config.yaml
dataset: "fractals drawn by 1,000 iterated function systems, in grey"
bias: "none"
projector_hidden_layers: 2
init: "torch_default"
steps: 5100
Rows from block 11, named by matrix and row number. Rows with one number belong to one attention dimension. Each number is 128 + 24 x the weight over its row's rms, rounded and kept within 0 to 255. All counts start at 0. Numbers have three digits each. After the name is the row's rms in percent of the matrix's.
# q: window attention query, key and value (stacked) (model.blocks.11.attn.qkv.weight, 1152x384, the q third), inputs 128-255
# k: window attention query, key and value (stacked) (model.blocks.11.attn.qkv.weight, 1152x384, the k third), inputs 128-255
q.319 098:131149132146150149104107122154183143178125186117158119134166113160134156123153145117130152160138132119143181161124136135095105145137117137102100126115146118127136127139148127121101122136162087104110148105124151126168141117105153175148158116178096105200127176163116117108135131134124117130156132114122164167158119119087125145132129140104156067147128123122147127126082117162117096116146
k.319 106:122156146114164166143119136112114132137117126127156142162128129138094111181088126093105149149118128101162148115116162116141101169157161115109128138136128118145169145138145086188132099122144109119151169112133163121113143102130111125154155101104107118153149125130132103167132155148165122143126109141096119133119149090135134090126104136157093117141140111110125081114117074124118142132150
q.320 084:127105071140098130111140128132143173127127092149139171122086120130143125182115111119159163124140151160104143091118062105131125135155144159111082155189127133165096129080160140114142126122142136135132118107136106149068141121120090132169172080114106069121104156118118093120142057127093140114133133106146153146102151113087152147110160136155145142095098095116174087133116107143111100089103
k.320 093:119087135166139143124134104153151133150122150168133111121157127084121135101132128113154148080116092179099133164131105119106179114088168159162144099151124093123108110159135142132148131096126109157093170105093111134141153152128176109080122172126096129070149144133158158166109133142125139119131169136149151143142119129120171120124098103115158100159105147123136131114123162126119115100149
q.321 105:135123158115143142148177156147140117125110056075110090089138129101126108084130098118101122111133112125139075127144128102104151138100153097145130126127128161102114118154130154147128115144162124114176107107117137094157148122154091117124102141138153097141142098110118112115130118136156141136125145125154136088136127134132151101155114152086152136115111147131083121120168138126154154167146
k.321 103:161147118125148120095157152115119195147145141109135156157121126127130155152163158183139128126133147112157107096123160098128120121100090087107160161081099115127149145105133123147143102136125152134116160167109112075101132119155114102155167156130111177121137134080142138149119113137147139114153086120094082140116124116124125172146121113128128146138156086082174143134099133099104105124164
q.322 091:157136138125194105176142139099106148099145118154130114141131109140110112087093173119121126089125114117119090083125141149188145101143085148146125131119139094105150127191108104101142111141153117168177150117122134099109109132164127114152137117162165141126154138174084157105108129076097109128117147143100115094137118101114141123153089145139087143142103146140141127134132133111166127153157
k.322 091:129107155105107120133087126109096157162170101169149166116105163160138169143127168072130103128092141161117097163133144144149126117151123126139149125170137133126135116173132098108155134134091031146122125102172118111116116151126147149098131170153172140129125134118122106083122112100121147096140101165170105094147104126167179160132103121141116132111095080161109096140127164152134134126137
q.323 081:150145148090123127120137127088107147116121088147079131099104116155116172120132095131148146083121182139152122092076108130169153159102165121121118116134107171147081174136107186141107159104115161127125139121164144158108132089107119126159136134180112144120087117152122165087109173135160170141076135086129150090154096105106159091065144153125092153145136116121123143125080166068142088131128
k.323 097:118132117106145124150119123131132108113165126135147117107105146128108155098119139147153128106127139183118178117146093127153169114128146149161102120122126097092118107095114086158146104136144106125120114052170113130093126122143123136063092130167139100163097087142136150103133155170115121114154148153127126138132109182129158164113115131134127099129102176100078152123118134120118142166132
q.324 081:136101134109070141135129144128092120083126127129162139099136114116108145108126108165125129116094093137131159137124122143132161138089141144198142122155115149137131145118109147154148153131145149124127110110139148120070115150132107115123116172143117109141166124149130118156090149118135141117114126114140169156114150101104134103102141132072145114086128116126158140123135135140125103136101
k.324 085:165148205164120111164149084088116147121170111159146099112119133106118157116156153146115068095160130216114149097128095146146175102114186138140164117154108118145066076114141128156122099142109091108137083127120095118103162098110149112100149133116120120120080089139116138114117141102120116110108151145097111141130115143135165125084129121147142133131128171147101144140136113116096155136161
q.325 089:151119128122120163144120156115120128153105149149137125109098114107136124131131113084133061090086115097103165121137076130102147142111161113087150131172101132156116119149132104147129074107126147139145139110112111107144146109144163157127171103074134114152131135123160157106162137079167129095113111133111126085104085120143100120120110101142104136139142144091143124154134115135145142108122
k.325 089:142139115115130125141153137136149096135125139155135083150134128145145155131067147173140152130114111128125145136161112112136103128115082136116123164105119105120115110141107112131136117154108174126131149100142115114107089095109106121098112128133114123147121135173172146091123062148139100094151092126142077124136140128081116113155129140133119140109147149159126118099128123154140120131101
q.326 091:138153135145111125083130191154144100126124138158105126137144148086119142141141156091112172130135103129164094153200174100117140101112067108098097160098144125142139076121142138095123112134163129154090134167115101170157114097112139093092172104117143130121096117171140171117123121112116104117114170123116128106100124116167123124157128122145120146121121135145136125166171113144112144147127
k.326 103:140120110173105142122131103103129148097104114119138119135129139150142095113124147111143133102082148073125137136113130136153102090103120139136115126110162149125152137130131113142117099102100149119088148128158155137096125117212141100135128208133169120142118105157099118151101129099188150127131171165134162142098102100160085138137098142127152121146089130181159145100129176111125109100131
q.327 084:123144169128133133151131131123123142107175161130113106095120122133159173076181144107175139132197116110099105092121138176139158163088136119150078117102145134168096092101139163111131136131119112129141155156163105106116166141167078176146112115138142115126141109094135104150174121120140140126153132131157139169099138105106166117103137152146165147129096124139170166128124133157123098130128
k.327 086:130142110171140100146135118186131140151108097112144147136129103140087101126118133140159089096133161146158166114123148105096163154128142102141114154160106128146155164102127112103072138170099082129125145152134141107077111152131124142090138100138142158111107136125117128101124100088101115115165116113086132118154117148112115117111156094120093151119160118105069129111141174104135145121110
q.328 094:137135155120123175130104111074133150122117158098095128110123150157133182115106161156125104091087146149139162119109164110134149114177194140150129115108102112122112125165154125154133168126128149129123118130156144137178166110129124133159129149128164169094135110104127149111114144097140147125088197130128135118133122156080134152150128138163145178164159146148156139135165174136125102148123
k.328 101:117154118113138103157152136123147117108147126098153098126150134118130099158132119149138145153137142095072165104121143084125121130144105167093135137107127118094088117089145122142142119112147122135109144101161141156111118103117150137123104146126160082142140128151123150113109178132114143127080154117128177098125140119077141135132119165153143124094118145173162161156123157149106120154120
q.329 083:117125122123100084139156110141113164097139154139118115148139098130146148158153180114153150093147147107138141152144117134104089156146141137123062130078140127124157119108119151124150094145183101129119134142148111113109126093131111113134126116097161147122107139148113104122152136175098167081088112098152123130106120098148179156155141102111142145114084096152177134132114114130160113151113
k.329 088:117149116136123137122141144147122121153128095083111157107144142113127093121117161115161063116138109103137133133156117081109142153127114102129166135115123084100118115078164120110142086133100157118071094170122128100090127125185118115089124113149165097130134095134092114188112113136176153151127142078090183119172110130138118172153102116114117130125154153158121170103105130165112108153149
q.330 085:113116139154146155112114158109156074154111121101097117101132128094178080140117079110132108111104121133084111130126111139098140110163134118115159151135122143096138072121125089128084084122111088139141138121132120098126141142094092156146101151097159102112115144133097119121102126136146149122146164094110097105125130129127122134114147132134119137117119135099112176137094121184104161134165
k.330 095:138131078128160109115082120137129155124132104164119145136143149152116133114147137143140142152119145087105124114105117145148136130137128147132156107145105162160178115213121106151152141126171123125150183156138147150132127126151145154177081141124136100150126168147183129119069115105125130122127093128119133149164157160127097131119124182113139115129115114151162102126135135162122139116139
q.331 082:147094125119119127105110074154120154093108148136149089101112094117097155152103161172116126097123101112140119124112152144152114126123125150172122123132112097149096131086147141116121140101101091122113052128131133144162085095154102103153131108118160106098134087131139127111129083133128122087111154109161162142173144167140148161149121147151139121092129148142158102128154111117124100138117
k.331 087:157128103132130089137097127133109131138151109136155162109119103107096138173103123117179128143161112101149119126147139163106162099126151153137074096128196119101093118119145123127106126159134095140136073138131105103130123131103115119138139138101130154128151086153126101102150169154130137141131155113126161111131062142094118107136082126140144136121129163155093145137124129102165167120134
q.332 087:134158108138131146132148111140181131130100147117154109134105138124113105153110092155112105111141110143109105155141111107138100129183107133144158143127117119136134117094121162103100094067159098119106106155120122104116108111106087141149126118133121143113114126160102139135130106137111149108110128165110117091063121157136149163155110154119171108106126095143164074133158154116142159105113
k.332 094:126083075117131104138137192130139112067117107174102103106107104116120136167160115151148113141140128134137142151113087110104153134134104130131137141155121081081064086174122118110140087168107117142116155161112109120123115122113093107155162139110081136130134126140141146135178121165105133108149159131101110115126137129105104143146136143146104065126122084125115128132156109098152108121144
q.333 083:113132143102112091143116136162154128135127115151079108147128137104134115120100109126129136131158166144135084100141125133149173149138134103072118130157103149124120117177161129167098156101145125126121089127156129119113174085147147121163101098151088135145108102124160154130147134116126117161151110144049117138150095156099171092131103177150092146102156138094099163096100164141090103116138
k.333 086:153142136117131167150113087139115111142166105133144083103095145089105125188083095142107177118114153147146105096091139131144120106141150148103140087087080167132092150075100124069188138123148125106128145111191123156111125111138082113134087089146124115139086126128143087082095128123098130119145151094131084108136107181093150103113178137101142136091118092115128131155154154122083130113172
q.334 082:124127120131104091108127136132154119128161141160103151092132113114092150126143114101123109130077120129117156120114109086120095103137127127157112110147146173115122138159111121124106135144109096120148133094090118119087125108166123155119130123119146163142092132112173122089135134125157134131149137138094153118150118169094128116106130181136158088145132143110110164119132134192118153106145
k.334 090:105144102078110159082151106138166163141113137097108125107132081168112115105103091136110137136112073080162121128135174129104128109119133130128126145092117130150120125131112097120129102147168119118127156132143097114145065089109138088145128114137145077137120136107190157176108137173129098103130095161132079140120148107120120137189116179136090123141104125126169127146132127131128136130160
q.335 082:095133111132108140155111159120156134119127128116130135092090119122096127129098104099102144132124154156167110114166149103128131110147090136147142129102070110146117102129128177115073141116121100106114117129129119126126144102116101140091108116127110133111086086150109159109137130116100107135112100174087106094180142150116113154135146093134116135097114105119124125167153109115085102093085
k.335 086:141113175106102148147118152151143125116116146153111090142103127100167123176171065097150133076138134133128157095110139130147116120072142148128125140099134150130100130134106138147155102132159141112135095118160120112128173155174152116141103153148122130114133119114117079130124139140121117137106098134146139132144125135122139153127168115094140115141068113146085174122130130103181128102173
q.336 097:140154095147116123107129118132148138157188086166143137153099112130142110144048126145133140156105150096103130139091158134097092110127128141151096142108135150098114083089100121094156098119150118133147115128177114127122061130127148107154122110138119135151131121130135187165140081114113098095116125182142167102121148131114165125144108118150072105139109132150097099123135092153144160154081
k.336 092:175073129134124136161106130126175104117112121192165134163139149130130146161170143118113113086071122151179088123142131130135159095116127111139123128107156143147149132160125138091125157094096118136097132138150118120107137159129126106129095134150114161108155089148135082137134142099157147138138111139159109154127096099104151138128126173115104090115106120138113135143149133126152114140151
q.337 088:131150166116116117146113090101181126199136168108088102126087148107137115133115136102096108123104139108126123119152152135102122158138106130095135136129147153135121104128083123171091091097127143135118165127122132125133043086112131126119074113108121163138134150114109096163160124161124118145167157148163132078124151125143145071137104127172141113180158149119129115096131112140115167141156
k.337 090:130136130119198142156145115091136096140132137143135093163157144144137149116127175179117128123093173139141111108124155128130098135146106138103136134131134137125156158125126146154090138122125178150095190138118135159152127139137139100139113131159117159125122148115156121153157116136148111145110163101114145152153160126132118102136078140119108091145098108119161116142137158107119124103124
q.338 099:163114129115112149137117142144134124136124117161112112118182121129148144097148115120175119128156156117135104137151150140152120107135140122134100109100101099115141117170127147126123121096137130129166127140134122123114174120124102137167147127137130116146129129120173118171110183134139150145130103124126108125137129098107144137128102127152109104132124156115100131122115163142159099128154
k.338 092:178177112147092142071132127172140149094172131094120114125109151155119172135140156180120142141124122107146106114112156119096100107109119128082128134086100180130162136121109149118118123128149136119124131112151121136139139110156111118133096129185147161120098102106146105133128125091115181096133139133110146148121161158103105112106106113158126141138189124121136127163113128100114175142118
q.339 084:096145146160142122155144169128092145103121119150155145125143150081098120119132095117160105120106122161143093130112163138121145104147143087119122165126086136115163073160124155169168138089104081108126166162157129099141132121119153133125130136123076131136097148123138135123162178146117135138123105157112129097116136135119143119113114114112104137161188137098136179130146139150117123153111
k.339 089:172152139125097168128075124145144122103136149142106135165130168134155155138157141152136095145156120148144127147137129068162127112144128132134141156093108164142116061127088172078131158132155126094131152107127121126136146135111111137121131134159100093115116093130109114058140135110125115190157112101117122129127099166103126113100162123134089134118128141141119135143123114100167131149119
q.340 087:102142119120122118123123148155139109142151129118151157107130156092102115156075104138132136157116082174113089147111138137118140138129089102134128137120105087129132129091079142124150081150163148139071160139087112102186110171114093126127120094101123116122080143145097143079123135122102131130122126118133107146124123121150068123146183076068118147142082120153152123138167146146111135124129
k.340 082:191106159121169114125156172120104180118130152123143101145161126145122118139150116145123067143127105102110161165134170151115137168137081124137179104103138108090162151137180110083120118195092127148110133146182118125139140068145101161153085141115133184124123174099110137120136092101127189118162106127108156181114110169147128146124150152104118138121133131130157107134151071166109099160129
q.341 080:112096122120133099105118111139160127112127179139120107113170138126133140141122133150104136142149122113085194082138142134109110137135129149147131117123134168125094171145124143128107148160146120170083092107152130174128148127178110120101082098161151146086118081150123111149128115128090165076150127128144158147178162144101173121112116112162143145134145156121144104129140157151146106086104
k.341 088:139140119124125104126170117142111091121106094133164139170122125137060109121087109135121143104168105126094116091138072100135134142148152131147145103145113124102128149133110147130132153120136140104103125114140113090111128135097195089113108124067179099135101111148141132091143155142164137140127136150101150115136133130101125163127133133118132124120106120143134170185114121100113134079101
q.342 088:113133097079147118080130118145116152130152121166117149116121118116096103076135130111124130092130129095140117164126135096095106152115114142133127106164169127127144145145080159137113140116154125115132137108132130105140146097152139160142124120095132118157164109108155106155132154140143168157154155146140080081131161108147145135111115113126163138117118137141149149141150150153169112106123
k.342 085:148117103135121153103157156167148176166141106164127107148155129144114165164155142152106137099097138099170123148126164144126109152133111116163119128082113119146146147142180116124132103119126127149087139140153094156084132117135148073145100126133166140133066144126157133142107107082132140140132131094133133168112117109112130127127162146186128112164160100165118093136133133111148122134096
q.343 089:121133102136127131136106126119107128166163110137155104126112147092136124179127130126127155100157116130122154143108129153103133119147099153165150132122153090182127114115115135135144123163150159134102140142147145174087086130119129103137154109109143135125126149121116134120157093147110138103168157148131133128119102107166166134155121094134164135127110130165156114115166115120143169138147
k.343 088:135170111120161096053141175130112129162112079127130124093142153124151102100114144090147120102136161097137092139126086168143140133138149108120132103115134107128103119115132132160100142105117120136127128149120130179170130120146149120131168142129130183085178153133086104137130130141139134108097113144119174113129113102118103127172089135116159132156123133158128090120128104090106112127161
q.344 090:124153145118106131150134126132132146108169109136113133128152116143118142129193111159145146091130138159155172107165106179086103115138149123137076113146123152103107165124148124147112100094108127130150101149194184151132166115097176120120116113145118101127085109096122102116150140150117152095111144143113112146144124096113108165125169166164147125121120136084084077106081111143146125120108
k.344 095:142125108139118100159130135145159077130121111133130131127109130114148128092148127164106171147132142172137097130163082125123143130088118118111117165130125125137096115131094102131125147141187113119116118085150116141152169167130132137072113088133135106069126111148108140106118175175098127166164117110112125124131109140130118163133148093144147116127128153184127144151134156091148130112127
q.345 087:110129128147109162125167123105113146150132108136140127118117159163188126135138133118142118167108145122118122124131103143103108102118137091137154134107148120095158124183143114149165124164137131165108149127094131112104090098116135158130157141095110113083166128110116111154145120138132110191138110148129133124137117129144109105177094142149146117155144106136112129152080145131146125175107
k.345 090:135125130108163157101139071126128152139127094118112130145119167153159160124153148145081144120090096148132108126123141122151114137125122104126111111077125124135134116147156141157173133118158096131065160144135142151133132185137142149122126119141119161133163157071109107135153114129163129131100091133117159127141107094127096085145092124123100111124162141085131153164091131140131172147128
q.346 090:109161114170126113148139110128116068154141132125140113153155142116129149198122154111136114105104095180101117138143116144104164114158083100135146145110121094119146117123140143129133078131098132144118138174143094119162095132102161126111151155118143130099126116132106182139098100107117136117102154125150114136147146127116132113115156132132126083107143127140145109095093167146130153106151
k.346 095:120197100121151140138155099122114126120111129121099124099110153142139092153110147111157121153113151080112123136134132129113128109163123135148108090140126118122147176097141192146109145134090133176129088150090126144122119155121082135120116119109142106152149123109147109117133115103122121128136129158142150156111102125109106120112130150116180111107088141121147111158116135113142106117143
q.347 116:168134127146105116116117084131176141135149168111124125130143154116139107142121152153139133155125106152149160166107137109116130161137124140131155138111132109147111169104109102117132112121110148126069125144124110136113119162133204094111089115133114159109147165153100135107153104114094131147141143109129127163153132129078116139125140098142154135132118119149120119133109115121105096133119
k.347 110:082122138152140087138118122116118079132106089127121142127114102142112118128109108100118113141161095126101169137121144084144122119079136132125139054171177118120119117123152134203156146122129146086142148156144148145127119155095131150176126060102166090155179124154109145105117152146155134135141168120098188100135147105174103089159113130105150172130116106148144122140158109122113141142087
q.348 086:141140099120091112109173157157103083126109134107177093120103100139148127110125138129154139126110158103140075154144179091109174093059169129134108139116127081127125122120138107093150124146141119113148141150126092114148111122157094148091096159159125122103095164126147083118118105143122121114122093112097109098147148130095122111110128104136138094101153088143123143124146109099137166118162
k.348 086:139110150122151148153107127135139176115106122112089096120108141143141168122128122114130118154154132115135105135178167115113155115111139140173106138159095116152146146097186093137137137136096175109147150154114128155114145129094125123109121137106149151114149128105164093135118081084158171109111130176142146135143143107096198147175087093137130118106152103092130165109148110065145173101149
q.349 080:118095081106122128107106129126149133132128114141159158156101137157119103176129111133099142167147106143138137175157150096141143180118148122137157114187134098096115163105105139175131131146131118149175136160105165109154113223107104130107113117115173105121119133140117157142126125094112125080152117126132100132148109128119128103162129122110126099121119141144126138136122110100120131125160
k.349 084:151114131153090101134142127154124172120047113100103146117137107143125138123140129143082138144102175098131124100138120153116131130150124108096138111132147121158176133125130119139123115091095148132140156119119103160148104149156182173123113149172171141123119153125145141107137145129158119104129106103117193137110128122129116120140112146122101151133171086142210133168121053125088119129143
q.350 086:129144113163152147167115136128132121126124127163105129119116133140124109169124109151172152152152134133131151106105142143132089114093180115140107100116101167090120142190136097140106103122119106139154161138141115130091163131135108161115108139136108125142120124161161112160098150122122109180168101140122102117141125094088097131088116143165124140168144171085122148115088095121109131139111
k.350 089:111124117142100142111098123145156108149112129117108098148169118120129164149143128100114128084129109129140094144121126126157112127159104104167137128154143121140152160148122146113082133087147080123108093107145087132119093153092097116095102125139110151114139119127109115123122111130107139117085119108125104122136128164104145135132146173141133175098128122152131120127126142136132162109082
q.351 086:128130148088161156135154120102164119134130098109089142099105090195107137159176096144122133092117115146150126104099099103106132117145104130160169142148125121129132125155090106108121090192125133136128156113153103110126162149092132112148149113112128143139138126097153116130136127113081104141125141158126126108099133122127070118090104109147113147150093173123125127111106126111165166130142
k.351 092:163133125115147136109186137143097157149126155121134134117136116095177115077138101142109157102086137117114094101096178124167138100163094107106150181124130085117195116110142123075147153138094116105115154105167118151137132121071145154088096130120178174110128142120092097166130138146145105135101082127140174134118116119129109154134174120129127168124132120081173127080111157132126112148117
q.352 080:127132148084132125140106154126086098099148110121130121119158128135145109060106145132110134158130109114135139142178122106134152114165167076170157128109191115108132084083118109133140118110113178161117100131064160119117135178158139123077123150126134099146093076124111166094132151108128140142172135138137131162131124150111113115173122160111105140076132155148124149148090075141077141129158
k.352 092:121165133137131113107159133102133149089106139102095138127124097102138093149160135125125096151170118129141127116113151170097133174134146133130142124145123161134167102111135130141106126118110121134131090134095137084165114107127145142167123117142094158104132140132096151154122140098159104111148081145109084157106113138158122148108148153156124137057156117095169082168114098141132099168088
q.353 089:134148153117099120131104131130145130135133107134151083100079148110137139187112125143170100136103092116108118156121097103102125126150120131111101106117127126131140127097153068124150106082118136116155126114162151110107106111121105159124139145111153167083115138132133109135104112110069146136158128141087086083135101136132095122189146139139130098133140095144144077151089142122113097108165
k.353 092:092137116154108108121137142122146152141138142140141100088122144110153109120162125170131107106164145131094086138158104118102141118123133135150117129080121130101145079152116089109168126144094119118155156147118081141148093108116127115119080122146123147094138152127095148127110121094140122135122118149119132113112120120117156120128079144130146131174068152119163181154132098100131149146124
q.354 088:145140127149112135100146141164133114132111147091153147091077092104114140144115142123134157148070069136084135157156158088151109129140073127136133121138177088130119132115110109152144126112126151141113133183127153125128112154115160121099123122080105093104111114167127148119120102087147100114128163126116115146101116101140172124165086115134123112122135124151125139127131161128137135121123
k.354 085:102122141139162127122128115159108112070069131102155099161115118132138095136114146098126123131119122139093135128135151126118171161131141147106135113153139156177131128124164141149130131126067133107127126153121125184146144089168138159128099122122173136144108113121129164104079141133113112155147158143166121201137128120156119158122123125142160113147148135164105137135120139137082153147162
q.355 086:108135094094101115101082155109122113096162121088105148163162104138130144134157144126128137135129100100156150162139081123153130138114142150113116072161148098150177143152154154110146150136133110125070144119068144172143123124123162104121101143148163147132118132120091113124105158101141114172108138120088169142148080110082156109069133136132176168084080130107137116121153115119143075135141
k.355 089:100136135080067131107106107130095117119146067129124160153102093132110111120110085122163111113148139100107118125122077133166126129111158144154131113100145087158092094160123093161154118160154138097088122122153161148119115114137105117121133109117153108126174160135106151115115098134146113105107145136112106156158142134089128126162121143095133109164115127128149149150137125127144138124095
q.356 084:136110087158101146086151099092133114131109097120137147087160110108131142092129121122133155133131121124096149134115141096132158144127092165186088150154167094141130103119117095104133132141150135119113090118109147142170131159136155122155087121100119121142174106144119125143113103134105114113140125122131086104152149129169094117165134125124153130073095144151121106120198148159137129130140
k.356 086:088090145134152143147158118158111160128126129121137150087129103132117144119162161088128111148124157112153148119132118129099179103151127097085137128119108124132136135147132129110188112100084170154112170143072152109092112142180157082159161115116155162151116164112143104174119155166095114101133074108146108170132132123087108117165127112142123159110160103128172151115168147098110089126148
q.357 087:144118116135126149088128104152093146164133131120098105162098079177122190138121140117112139147102170132135131101150147109140130101114121099087103190158130133118167180146076123124118156147111133116145147114131095097106150107137138108134150160092091135139129119084111129099131149137120124150111128126152135135115137129114134092072140144152110163109139155121095113132139136108140096107121
k.357 093:137125158148118157157114119140134170151129092117098115131139130118160135108154113068120167125167093158066161153116111150167154145109140145131143145123126135122118142120100160126122173117095104113169107097129150104118166109154098118092161151182095140065150095140072154138133160123152135143119113147154157111127142150106133146159119099179128105096137122161125119110108119105151110167102
q.358 084:144155084124140125134114147127123133172100112118124188104129156122095117153112137094117118139149108085166129131104151128117141092091110132096158126103130134139135147176087142093120111135133145140133168096138137120147134134093136139155119152097119150153137117085101088136081175139110098131161133142122132141155112100127114091130108157131083102179168155111133114118139135121089157150154
k.358 085:131133114142119157135135126111146163115140181147155119109162137134155088168103110112092104118127116109153118116164175147084118120126108133112126137090171112144152157106112151150148152111140183108124154125078166118190128092177152105097104141138106180114162158105108128122162097112145121131131121117146109148131187121161099132125130121122118135152150125110121089135139143147149141110158
q.359 096:106102077115068133117106130137169153092161122076131141105133109113090172135146103166163148122179133158150192160109135110086138172134158101140112107138146094131089114099093134120127143097125093124115126141197173122136143111092131145132076116145184091122115118137097128098110070137082159087104110102151120120141128129141122137104143123145104131128113134168152142163117135123187091132139
k.359 102:114111133156126131105126183152123098160128144097114142114139120123081141122144144102160105108170120132117154096129084120153156125132133119130098114120140098122137122099116107129098110142110127103130126157116133144104108141104134120135130100105137120123131084115143148148121162142122157137151172100132199104107109114115106160112101109107141153156087105154123138134142148111107134076117
q.360 089:117157151163142160127167142137140089141137103094146115082128097165129108112138141086096155171125113132132167168137108114115147108108102070161162112095163103147125104115128122102107099129150130141117127153106110132099127167121125114143115145119105106126113115108156124139129100116111132146132139130133096140145128097122114130114149151094139187132099167149141171110139109140159105122088
k.360 099:096152138106114110136114115102108155169166132134106138104158111149158147155125121110094134134155113114115142125142166121125089101164129156119116157164141157131150155158133161121123126115110193151121135098152149157163125137139137112154114142140127122168185151138168160161131161126129125102095149120119149103105140097140081126122114141099134148082111143142156129115143141135136123140112
q.361 090:136127123112133132079113144154102136061126150083121135139159150163114122093157102149128160127149157107154117134126180113173112123096141130121104093126108125156157148120113130100131120130154133120153110170075123143131145125124119132118160163132090117120151155136155135141127146099157121149107127133124118167155123133132099138090120174149098171093103118153157144181191082099139068148136
k.361 096:106106114148113122119129134158140138089157096107130100064150077149138133158158125098125096120122118190128153115128148116155129096105117114177126131109125085113113120110152114131105140149134120111152103111159149103122146112088139101108127126143144128125122072113130145126122126153080174152131118119099158125110129146125148160186143142122121103089165124160109173125135076145166096150085
q.362 089:143131121160138159116069110157134163174152181147129134117132127074097122113090143120148138167121111142123101128093108087142100132130095133121081142103131139127140086134142146117126157151139139115133087110136128149109070121134182126134138156162107141177105078113148174136121143113146104137084167137135108105116146148172073109113106110075131111095097115149108097124101133133131157133084
k.362 093:146117128174138142145122104123122119153093134121112142138089129111141138129134123131113127127147149068102145149106129150129139107118143102105111135116163129151134152161122112094120111131146072111119126109158100113111159113134118126098137106129102127122150146128138129116104110110137150154169114160119088130122125139110127140096136128141113082114148110104103085111087151161110119117136
q.363 084:161169143150087152123146126140137095111127094119172075120144146123118130141120194150114121141137139155117161178154138116102138105138086144134100141136148134147126148134109129157182163113141158159110074120118136126156131098079135179134152095107153093122154130146103144134157095169104110066098159148139166138098131101114126139153113144107152133109128135164119104090127135134110120123089
k.363 083:150168180162113146151159132110135107079115083153110131110136062097132129145112163093192128126186109112120112118135168164120154126106146153113121117164120106141113105106154165108122179064131128125121117115132152138060137133143134123140169140120186095131117132104131077099126147086168132134141145128122169115126096086127136094128111150151176091124148118157192154139114126123132089104164
q.364 100:139127077165097167146123079149107156132144116124130119135135116115086135163112137135126128145092126155147090143088128088134074131115128148129137121128116094129108160112131106108094100106109134140151091087109144128123070130124144111108123140153127089127132150133091170104127084091113088160100180167108106136103138129119082142168136146095119114143095171154107123121126160105141137100088
k.364 096:141079081197137088148176113107130126109101135150123111080133123074122105120139111065130129117136141132136121126085107128101128091167141138125127107153101139128118083153130146146163132116096140109132089123099115125128151105123146160098118168120065144120144087166139157111123151153131132127129113162158156145127128116176165122109140139132157132095130144133156130111153131089155109100132
q.365 087:101125147133115120146140139093118143099117141118168170143122075126127157175139147153134136175140114153101179196119177140101110162118114172110110140104176161155090189101098157104126137125127146135144118139175121115092167173100139070125155081112127122100132175139094111079168082142136171169130119084173116092148113101163122094117129121125150147117124130127135105163124133104150115121134
k.365 095:139107115067144100165114165143097084140113116128155130125144127144128154161123115145135098151082127114114167094130131179119108096136128119134096103139129116140132144124157134138130160137150118115116141142125100119173118168144105145130153125101124156151200106123126146111114151127101087121114133100122126132136142115136117103169131134133094126177097115132131135114184133172122160119148
q.366 092:143098125142106098120107174132159140163076139132157128082115167095131120124126101096133134124143092119136125112166117165111155110115163113144178131135126134099129125192147122109129136154164113105147135143124135125124138167135128123122133147101151154126119094127162122130112174091137101142137117149133094134148128099130142148150091163105113142120137101126117134103131183099125145104098
k.366 096:125157129112064139095128167124161113124116146124149125097152190131160088112128098116133143121123108079125106088115147143141129145106080094105142130108151159121145151144114122157134104135175107122139152166138111128180138149156160111187084136119142136125138159137140084081121124100125121084130107140131123106117125106123110116131154143083117081144123110129167092157128058158095119128093
q.367 090:153124174118132125108131125102116120128115104105112127091083079156191201105143119138115127116148121138117078168146142142162138125143096125077163159149128143169112138111112119134121150109119125138148126140170174153115140120148140091111126093132127129142103139109134125123112111118142161142152119096147124095126149131109144157157108144121187129121160144167138092122086136126145160118100
k.367 089:136162156113147090144122163128127115092126145124140151146105117120151131161122170122152138116132155157105092146135124138112123141143124112162114106155160133150074138121172164141115111101086165179150106102121174131108127162149124097135118147123181099158140107118123167128076153143131100117130144138151111127137140115104145137109110129160138153116140132180106134121162172148110099114119
q.368 089:108157105132141134135106143139133109116121140105138115076162130146127110109154117135116174090128095103135102119115126122129109162094158056126179120086115110141186136153106147141090137120131126090164160120171130112129121135144131146128118126106105109137117145121142122127156136113142141116132117112129125159121141116106137127107142153115162165117134168112110157148081137123181154143147
k.368 091:120147151132157141126152154150115086127099134092101124134115145138159131147123159152106116134144150124078081129128128148107140154090120112135146174147147157157121129106124102159131124203128112139127113124146137151188111130128117144128118071165136140133142130108149128161122158131135115112148130151109128146105132126171112161127107121134112092139168123109162118141104144124138158138094
q.369 106:115160115138149159168110126114108155125133166129171108148142126143127124171088129129132110149097141136120120095142115149097089129166114112148119133111103141135119149132137114099140143155123123144127139143162137124100112157124162111140148115114093107121119153168091159136137084102121125097114111137115136168117133134116125155130104125116150164137126107160128081117155127141108136114089
k.369 116:123116128131138103146093114099139112102127106163145094117111149117147105171153096099125109130112136191134118112096115139132188139112167091137136105128130117125111102150145127135159130117153093088145091094079098107124150136099105139089118145116097152075119102167100121096116147137126125129110104142136134109139097139146179141105121171103138100047122161136090090115152125120128116144125
q.370 094:149127089142088114148125136130129131143108195176133115136093170121145156133111115130133084115089104136122145055126114135116130130113107154141108097103119128105097131107128104139102055110137144126124137128127109124082093147086086150125149121110143106113105136123125133147109130134103101085094127144146110143162123132143089131139122101102138114119118099120125114145124124181177123116128
k.370 098:075132159173119111159157165153124070098097103152101073101094135097138109103105092153146121128128146101109135170111099081130164117163123134148104104140142114086132125151116129155150134149128070113152142144086110117130123166160117163105155087094107136146127073157135121127121128159141118109150142152139129149118147166106129107118111146116123088125161117102100119136167166099130157184146